A small masked spectrogram model, trained from scratch: patch size [8, 8], 12000 steps.
Rows from block 3 of a small masked spectrogram model, named by matrix and row number. Rows with one number within an expert belong to one neuron, the router's apart. Each number is 500 + 25 x the weight over its row's rms, rounded and kept within 0 to 999. All counts start at 0. Numbers have three digits each. After the name is the row's rms in percent of the matrix's.
Before each expert's rows are labels from the 100 clips, of 14976, where the router gives the expert most weight on average: "peak on" is the class under the peak. Only what is clearly more common there than usual is listed. The data: single English command words and digits, spoken by a formant synthesiser in many voices.
# router: router (model.blocks.3.mlp.router.weight, 8x384, trained with AdamW), inputs 0-63
# up: expert up (model.blocks.3.mlp.up, 8x96x384), inputs 0-63
# down: expert down (model.blocks.3.mlp.down, 8x384x96, transposed), outputs 0-63

# expert 4
peak on: /p/
router.4 099:521502497531504524459534547473451493467498469538486522484520556522479494484526484490504483514500474473516504486506485491524490486509460482503503529522494496514513547501512527519504525493534429
up.0 093:507487478502492500528525513514461495480515528547479454486487563505526492459503513490494459486480529491527479480488478475486500524501464511475527486482456478519490480501484511459524476517521515
down.0 090:503515496499439475545480514474524498519526511475525462475496448497488509498499444491481502475513497490515503444551521508524510461541521458503470557524561507487491529565502520494491531498473488
up.1 090:511517508503503492514477502495519513512473467486458512466505521495516518537512512522490493462542455508493488508521492453529500465485555483514510518534487510513502479519492491492511514507524495
down.1 086:472497551456506477502465506501457484476528511475524493508489514465510475504504517468514518475510516428464507533492530500512498525557491495463461484499512535468556533489498557518467466487506500
up.2 087:507532500499482495491480533497525491530500523447482489498505490475485542493505491515495529488483491512486483510511532520506494511512476513507502535514498527518531493481485507546520461483496521
down.2 087:508547475488523492491517501514482469476492492537491539490510497485496522506525547481510525476495530487503510513514516516522447489495490493508502483482519510479490520509431440489490505531539504
up.3 088:489507498498512481495521502518482457525505505513509461487488494498454520491526492466490534499480528512524517511540473500537462495556496481528485487511553519535516515484498529513491531491485433
down.3 082:488545501518505513504525468506494558523532504449447515486500524485524471554477484505521498472507486497476458509498499491482517502506479521545550510469550502520502477506470501466497481465490561

# expert 0
peak on: /ɑ/
router.0 097:461461525525451494472514496471521478477473513511511430468492466526507518491490505491491485547535510510502507479512479515505520536522467535441515494484474558505505548477484473499499508487490433
up.0 095:489535497509495457473498522489500471496514497511506492515481528517454507523497481501534438516479560546497483483524458498530533473513494456531466532503487530478480453492516511487488523473531486
down.0 089:517504483496496512548466482515481485502561511505483486485512506495480515515481563525509473494481494501495451505487481487506528472457465511486525494528527491483451502476523520464477542520532498
up.1 095:501486472542508485520499531503472505483524517470509505491518470481478473542527509476520514557462490507529456524482484498524499518479484488484501485549541449539497454488523492522494509435446518
down.1 089:479530493502462459515507502482516524512481476513479514513532497472483544486492450494531502503504540442521456447494484464492536496545496492447479509483530478519498514479478507435489545530528493
up.2 107:458460496484509476507488490480453493514489529512494477467492533493493467496511478489565510541528576493499506488503483477499521463480526474490484493493481511465499492477532530537486490570510456
down.2 105:493532504536530559516501477473508488499507477481496509486498515484466497473515523471565508488508536467509469488517480531522531459517490511536485516495511488502478472512501515454504518536494504
up.3 082:486429495537472472547498544509525484506519467481491514502464475491551521498497462465553509500488480526472450470515541500504490527494504490464483502502532502499562488495487483534461475522517538
down.3 080:465480521477489479454513511500518490480481522570550464504534493471474507518514518530496531518465514501510508475495484478487473475481461505485506531528453500467503507510530491494491532527555500

# expert 2
peak on: /æ/
router.2 108:482481533511474460497557484501504497526525508529537467490491507515508548479459500469449481469498491546550545488494475517499512528523525490504488472527491506444486533501518457516500471515480499
up.0 092:520534462494488505446501496501511497527479536462513461521552517502489540462451476517450502495505468521475516487542489552517514493512494498465495515518495511487504490473521454478484499480526455
down.0 080:462473495510529534481530505470536490515472543503512484494473464469498499498488478492517535533469535507516540517552439462477505510501497469502514500483512486448518507500533485517474490483485464
up.1 090:501485494490516493485494500511508487494541483477464496508437450564478457519448496500510494500487508534468523523506510520511451508494514499443461497532502538514443478502496493510532537507477466
down.1 086:514520486513478530491530519493560502528491492481537491524525493515529518518511488546520452474545479477497463479454507493514529492492529550496469497504492482480496501481480502473446501488521515
up.2 088:494499485546495514467582536515518528566503459518505523495488485463485519517511505512497462472519534504484500508488513495518513525467512527475485485510539470486477502498475458521496469513527492
down.2 085:473538481518506495524509506531519490522526508492468526487505489530542478502487525471513541547461467483480519482488488472496457494473515470524510507472488525540511502529475515487499496489558442
up.3 087:527490492529519480484495495473535512501486528453485525463518521522520477501511547481499528506519504486481485480466509537547542518508512533530516479456492497515511489485487513494521508505488528
down.3 086:455503535512516488482498500519516515510498478530496447496507522511485475514482512479481490545486508509518523499507519524490521526485508485513560475537526529484505538486476479499562467492440477

# expert 6
peak on: silence
router.6 103:526512434484558450524476461536539486527479483480455478527527520490439494455509501502489518519472528514501444465495492500477521495476534515487515464477500467522481499510524506509491503494475534
up.0 119:482494500482499470533502434455509537505512518502500539465488560514566488482504520542479524476506502481521517494500547523505448481471546490508462498522507479467472478498507489513488482524501523
down.0 110:431514538483482525486523511513543535503544477474516520512539494469510528525533514498470507542507478502529507530539521529476513481437511536521502505491539526492517479480484476519512465496482524
up.1 116:494518465559492504497508503523527504523527481442495443483483487446504500487458474502482471501536522463499484521495521500476475500478518507486484521516531489526536478476501470505491488511520448
down.1 122:490460505514484486504484507519512498513487494516522496480514479471493468492501508526496468474470490471506496497498516485479519509507505506484521488522498490538491483478476516471520509482481526
up.2 122:492485496468503541488495532512442462521520481484502478496480503521482533514467473489508502486491467547473456548528476491497460541525475516486524502486507513490501490522490484493494525484505464
down.2 122:505560494485474494508534482512528480497514483491470544478549487531484480497501511501484465492455498482541464496478471487504505476493495512503501498479522465523503517500490540508488525493488507
up.3 124:478473528507486488499451518495472498504491509495500464497481528507482490519499513543544506486511491474489487532513505520508513529498519497518465448487509443493554477492476513548500518539526509
down.3 110:438478585483481512491471515509462510511501513507526503475485470506504476499477511517502485532499525496548505441505507511482487476493482501494496468442509480434507460468519527547488467485479516